config.yaml
arch: "xception"
model: "image embedding model"
dataset: "made-up road signs on poles"
train_examples: 61250
image_size: 32
crop_scale_min: 1
horizontal_flip: false
targets: ["face"]
num_classes: 12
embedding_dim: 192
norm: "groupnorm"
activation: "silu"
weight_standardization: false
depths: [4, 7, 7]
kernel_size: 3
stem: "deep"
widths: [128, 256, 512]
am_softmax_margin: 0.1
am_softmax_scale: 16
init: "xavier_uniform"
residual_init: "none"
optimizer: "muon"
muon_scale: "spectral"
lr: 0.035
momentum: 0.95
nesterov: true
orthogonalizer: "polar_express"
adamw_lr_other_params: 0.00082
steps: 24500
batch_size: 128
epochs: 51.2
lr_schedule: "step"
warmup_steps: 730
weight_decay: 0.001
adamw_weight_decay_other_params: 0.05
Rows from block 7 of a small image embedding model, named by matrix and row number. Rows with one number belong to one channel. Each number is 128 + 24 x the weight over its row's rms, rounded and kept within 0 to 255. All counts start at 0.
After each channel's rows are labels from the 100 images, of 14976, where the channel reaches its highest value: "lies over" is the class under the peak. Only what is clearly more common there than usual is listed. The data: made-up road signs on poles. In brackets: how many of the 100.
# convs1: first pointwise conv (model.blocks.7.convs.1.weight, 256x256x1x1), inputs 0-63
# convs3: second pointwise conv (model.blocks.7.convs.3.weight, 256x256x1x1, transposed), outputs 0-63

convs1.64 [175 105 132 121 146 120 129 131 115 124 149 138 118 134 127 128 109  38 109 133 110 154 123 103 169  96 153 130 110 143 121 109 133 117 128 130 125 134 122 115 127 124 134  93 159  73 148 144 111 142 140 158 139 145 141 151 116 132 118 146 118 159 141 123]
convs3.64 [ 92 176 196 157 141 152 122 111 124 138 114 155 200 137 128 139 110 115 123 144 140 138 122 141 130 143 164 152 114 126  99 154 110 154 131 148 121 151 132 114  87 104 141  99 180 160 131 133 119 149 129 179 158 117 119 154 141 121 166 151 142 131 107 178]
lies over: rim (27)

convs1.243 [111 129 179 133 110  99 128 151 138 167 134 146 124 114 136 124 143 142 122 148 184 132 147 185 109 145 150 136 131  94 120  60 108 118 100 140 116  99  86 147 109 121 129 160 120 120 171 111 149 121 118 146 129 129 136 108 126 161 168 140 127 103 134 120]
convs3.243 [142 191 162 137 165 106 167 119 108 126 140  90 122 118 115 105 122 114 138  89 117 159 155 113 100 138 107 105  99 136 114 166 147 142 125 135 103 135 185 127 145 182 142 107 127 221 156 141 139 120 141 131 134 172 156 141 153 141 138 154 116 118  99 111]
lies over: face (94)

convs1.124 [148 187 141 140 150 161 128 135 118 129 167 138 115 131 103 113 147 126 145 150 146 106 140 169 129 136 168 123 153 139 132 114 185  87 137 134 145 120 127 124 127 142 125 167 153 139 122 132 132 102 188 125 119 106  95 141 126 104 178 112 107 112 119 143]
convs3.124 [120 149 122 152  95  90 122 118 136 116  93 156 130 143 104 103 107 125  95 186 153 151 148 139 143 140 117 124 104 142 128  77 105 127 125 138 141 137 175 135 130 105 132 113 136 114 136 144 175 110 112  92 216 161 117 118 134 137  96 153 145 158 123 158]
lies over: face (70); symbol (29)

convs1.46 [111 126 151 132 150 122 130 118 141 117 103 106 113 129 136 127 120 121 132 183 142 128 135 141 120 158 170 131 128 127  93 121 146  90 124 127  61 139 119 121 114  82 123 167 143  97 104 110 132 149 123 154 145 144 136 171 128 137 148 118 138  99 132 129]
convs3.46 [111 120 201 101 135 147  80 156 149 118 114 135 164 143 112 157 129 130 125 115 134 127 138 118 133  94 136 137 155 127 154 116 101 116 115 111  64  91 150 131 104 150 132 123 103 131 130 145  87 140 134 125 103 145 115 140 128 133 137 128 131 125 113 138]
lies over: face (72)

convs1.39 [165 142 106 146 146 103 110 116  95 135 105 100 110 134 122 171  85 129 134 135 122 146 142 148 130 176 132 139 106 147 107 102 133 141 114 115  94 182 163 127 110 139 143 133 155 164 143  99 119 144  97 117 155 112 136 125 116 104 114  69 134 146 113 175]
convs3.39 [ 96 126  78 165 109 124 115 153 133 152 119 171 144 123 102 128 103 135 118  96 151 146 113  88 167 102 176 152 114 135 105 178 145  81 143 109 115 126 127  98 136 140 131 109 118  82 142  96 146 125 132 123 112 116 170 150 108 104 124 128 147 158 184 105]
lies over: face (74)

convs1.245 [ 99 111 153 147  93 121 102 116 104 117 118 198 122 136  93 139 111  76 109 107 100 144 156 135  95 136 121 127 141 130 112  98 143 174 116 131 137 124 119 113 141 156 125 118  79  87 120 156 121 123 123 136 116 126 113 124 138 134 141 144 192 121 134 113]
convs3.245 [ 83 132 161 136  89 129 135 122 133 117 143 155  87 132 158 107 136 104 124 170 116 100 117 124 121 126 150 116 129 165 160 164 110 106 148 128  82 139 156 122  96 106 130 121 154  58 128 131 149 145 145 133 151 117 130 117 118 116 112 133 115 122 144 146]
lies over: face (61)

convs1.235 [110 124 172 123 132 137 145 142 113 147  94 177 135 125 122 133 104 146 103 118 177 115 121 121 137 115  87 129 156 146  62 105 120 117 143 152 154  54 121 122 114 125 126 142 112 171 133 113 100 114 143 132 167 121  77 117 139 136 132 144 145 124 129 123]
convs3.235 [121  89 106 164 106 149 170 191 138 107 108 132 144 116 131 147  96 143 119 162 171  92 130 175 162 146 133 162 139 143 143 163 154 131 128 119 171 152  82 137 110 166 128 144 142 123 141 112  83 112 112 122 162  55 134 135 139 143 128 122 126 142 184 106]
lies over: face (53); symbol (42)

convs1.125 [131 170 142 116 164 151 123 141 131 117 149  98 141 120 155 132 129 118 164 142 160  93 101 159 135 120 160 127  96 136  89 156 156 142 142 160 153 146 139 146  96  77 122 133 112  53 134 161 132 131 128 143 127 113 113 121 145 143 118 153 112 150 134 143]
convs3.125 [131 134 114 147 118 120 124 108 122 154 144 190 145 130 128 114 132 163 143 134 119  92 138 137 108 201 157 127 108 143 130 113 178  82 106 123 131 104 124 152  97 105 134 181 143 133 108  88 142 106 123 122 138 138 156 139 104 106 152  98 147 130 153 151]
lies over: face (94)

convs1.250 [142 125 133 126 137 154  81 164 121 120 142 147 125 118 118 112 144 104  85 112 134 130 119 126 135 102  91 129 156 157 113 123  83 118  85  90 137  87 101 108  97 158 136 128  97 196 125 109 131 150 125 156 152 105  72 158 109 104 144 128 133 132 102 123]
convs3.250 [ 80 127 108 169 130 147 151  78 123 100 128  98 119 136 135 124 159 124 122 135 127 113 129 131 124 162 157 130 148 120 144  77 130 169 110 142 150 146 146 119 146  69 132 171 126 154 105 111 110 134 102 105  65 117 104 101 139 154 104 181 138 129 139 111]
lies over: face (91)

convs1.170 [128 139  61 137 119 130  92  90 143 131  84 109 137 100 101 125 127 112 113  96 187 145 144 146  90 158 105 119 146 152 123 127 134 156 111 111 118 106 118 148  94 130 121 114 118 123  81  90 170 140 160 130 115 171 147 125 121 154 133 134 173  97 132 153]
convs3.170 [138 111 119 115 146 144 154 123 144  95 146 128 191 131 120 118 148 120 132  90 139 112 137  93 147 160 109 116 140 109 106 104  85 132 116 137  84 143 165 103 158 101 120 118 116 158 130 146 103 102 132 139 147 142 117 169 133  89 141 121 117 109 163 151]
lies over: face (97)

convs1.74 [119 127 169 163 153 132 144 126  84 143  87 112 124 137 133 169 138 104 136 155 111  84 104  95 124 142 108 125 108  86 100 131 170 172 102 116 128  97 125 139 167 134 122  88 121 105 165 118 144 147 145 107 136 124 150  89 104 103 132 179  94 139 110 136]
convs3.74 [131 142 113 108  98 117 133 168 132 147 134 118 144 117 147 126 105 137  81 134 133 113 107 115 113 121 134 126 132 176 132 104  98 140 101 121 146 177  93 136  75 145 125 148 100  87 144 124 135 131 163 134 137 114 157 113 103 102 143 144 140 140 174 188]
lies over: face (77)

convs1.27 [136 125 115 126 140 136 120  83 154 123 104  90 109 129 128 154  95 152 128 110 177 136 115 144  93 155 134 139 134 138 111 100 129 152 101 119 136 130 123 130  81 150 125  73 128  83 127 139 117 159 122  98 118 129  85 123 120  95 137 103 165 136  99 127]
convs3.27 [152 113 115 140  71 106 140 139 118 150 162 163 101 127 128 125 125 124 124 126 192 135 129 110 188 114 144 132 130 121 129 144 153 131 110 155 141 168 104 131 135 157 130 155 129 104  91 144  70 127 159 124 134 109 199 136 125  99  97 118  90 119 125 151]
lies over: face (100)

convs1.21 [134 111 127 135 137 129  83 127 134 133 122 128 134 116 152 143 105 112 130 148 172  94 170 107 189 114 149 102 120 157 145 131 143 121 161 167 112 133 175  83 103 114 126 117 138 183 147 155 107  99 116 168  71 137 135 123 109 114 152 147 112 119 147 136]
convs3.21 [122 127  95  90 122 113 106 126  98 109 128  99  77 111 151 101 110 154  71 150 143 152 114  96 119 152 127 143 131 118 149 137 145  60 125 113 136  84 118 131 139 168 127 179 131 111 127 141 121 132 116 135 147 156 194 115 157 136 173 114 128 113 152  64]
lies over: face (91)

convs1.139 [107 131 191 113 121 131  95 159 105 125 120 100 109 133 139 142 106 145  76 158 166 125 134 109  83 134 158 116 144 157 110 103 125 127 121 118 123 158 145 155 136 189 134 125 147 109 123 135 133 149 127 125 160 126 132 122 139 155 112 139 133 148 129 141]
convs3.139 [128  80  96 149  56 157 203  74 117 104 137  81 122 144 170 147 106 134 131 113 164 195 137 144 124 105 144 153 145 146 143 101 153  94 137 122 161 155 118 142  97 133 127 173 134 110 117 146 108 120 129  93 140  78  81 114  99 118 105 117 140 138 111 120]
lies over: face (93)

convs1.79 [130 125 109 129 110 113 120 127 122 134 129 175 125 128  88 169 128 106 142 102 127 149 132 150 147 101  77 114  86 159 137 133 153 118 143 132 144 117 133 112  67 126 138  91 119  99 103 121 116 142  91 131 156  99 118 152 153 152 136 109 113 157 117 135]
convs3.79 [171 132 119  59 103 113 106  71 102 148 134  89 136 124 120 131 124 142 152 149 110 123 129 157 141 184 165 138 140 124  73 135 115 175 141 133  97 157 130 121 149 147 124 129 162  98 141 137 118 144 151 111 154 134 123 191 112 155  86 134  68 107 121  98]
lies over: face (54); rim (26)

convs1.137 [ 87 158 116 109 123 126 122  97 118 109 188 145 133 130 146 172 125 113 131 138 152 161 108 134 145 188 169 112 150 143 121 123 111 135 147 192 151 119 133 134 151 148 130 121 130 173  79 119 130 118 128 117 164 122 115 134 120 139 132 177  99  93 156 140]
convs3.137 [ 92 130 141 134 114 111  68 138 128 112 148 175 125 127 147 140 116 147 135 126 129 129 122 138  97 153  65 115 105 117  94 147 167 128 123 173 159  79 113 119 132 137 126 149 148  77 127 135 143 116 113 107 116 105 148 114 112 138 149 109 157 100 156 150]
lies over: face (85)

convs1.159 [174 150 181 117 132 163  79 146 120 146 126  80 160 124 127 123 135  93 139 152 171 112 125 139 148 145 131 138 113 117 121  98 149 105 162 124 152 126 170 112 166  53 120 149 148 130 130 138  98 137 112 142  89 106 123 145 115 120 154 144 107 119 145 136]
convs3.159 [110  83 119 144 161 163 137 137  82 148 159 111 131 121 103 103 104 114 123 159 109 133 116 144 123 170 141 112 106 122 120 119  70 145 109 115 106 119 101 124 136 103 134  45 112  94 111 101 149 131 151 138 158 119  84 106 129 142 109 117 102 128 125 126]
lies over: face (85)

convs1.59 [131 145 144 110  75 115 114 119 107 104 115 122 119 122 164 116 117 121 112  90 125 114 153  90 132  81 112 119 137 157 126 146  87 110 134 121 121  79  95 158  92 119 128 179 144 101 113 123 138 105  87 128 113 175 149 125 142  91 112 189 131  87 124 125]
convs3.59 [175 166 139  91 108 174 117 160 117 117 101  71 127 120 129 129 145 135 160 143  75 139 168 170 120  86 123 167 183 160 150 110  96 132 159 111 130 111 151 121 161  92 121 108  94 117 151 128 148 168 110 131 111 119 118 132 128 171 153 105 147 138 116 130]
lies over: face (77)

convs1.37 [107  98 110  92 146 114 143  66 125 107 121 168 124 123 136 120 141 128 156 168  85 118 134 110 165 109 147 132 150 128 119 129 113 114 153 147 153 121  80 111 133 109 133 116 139  83 143 146 116 114  95 109 114 129  52 162 131 128 148 104 184 102 152 142]
convs3.37 [131  84 103 141 126 147  84  82 119 111 104 113 156 125 164 116  96  86 116 160 147 157 175 170 156 140 128 146 140 118 111  81  84 137 126 146 133 139 102 135 161 126 122  97 129 108 132 122  79 107 148 104 167 112 166 114 125 112 118 124 150 116 132 140]
lies over: face (80)

convs1.167 [144  98 167 131 154 116 121 137 116 109 177  87  97 129 119 130 113 107 142 111 126 136 118 147 167 136 184 119 110 119 143  94 163 151 148 117 137 170 136 123 139 115 129 114 161  74 131 157  97 139  72 109  83 117 137 105 124 157 146 118 133 146 138 120]
convs3.167 [142 142 133 150 126 124 164 100 118 100  95 116 145 134 114 155 131  99 140 138 125 137 155 108 123 119 154 113 171 133 142 116 182 112 143 107 150 115 152 121 130 140 122 161 140  81 109 137 173 134 186 107 152 131 129  95 132 102 130 157 125 130 155 153]
lies over: face (74)

convs1.241 [108 132 131 149 178 140 142 157 133  91 174 106 121 122 120 147 117 127  91 132 195 119  98 155 120  84 135 111 127  85  89 135 136 136  98 132 118 129 133 166 101 112 124 135 137 105 143  98 144 129 140 105 145 154 139 132 118 145 144 120 159  96  98 137]
convs3.241 [157 134 112 119 118 120  81 111 176 131 131 109 122 142 170 117 139 129 136 169 103 113 138 110  90 162 106 126 121 111 104  82 175 138 111 132 125 140 127 140 115 157 139 112 176 141  89 135 109 149 106 116 137 108 155 106 121 169 127 129 142 139 115 130]
lies over: face (52)

convs1.85 [111 110 187 112  98 126 131 189 200 117 109 170 118 127 103 123 132 141 162 115 114 120 114 123 122 131  63 134 123 138 147 113  75 119 132 152 148  81 140 127 133 177 135 111 117 116 109 156  84 132 117 153 154 137 152 148 150 137 131 121 145 139 105 126]
convs3.85 [137 167  97 121 111 151 120  71 115 155 117  97 119 132 101 147 166 125 171 107 136 103 105 131 104 139 151 122 175 114 110 125 111  95 110 154 114  98 114 123 167 114 124 112 131 127 120 141  80 150 127 166 117 151  90 106  94 126 108 122 107 155  75 108]
lies over: face (89)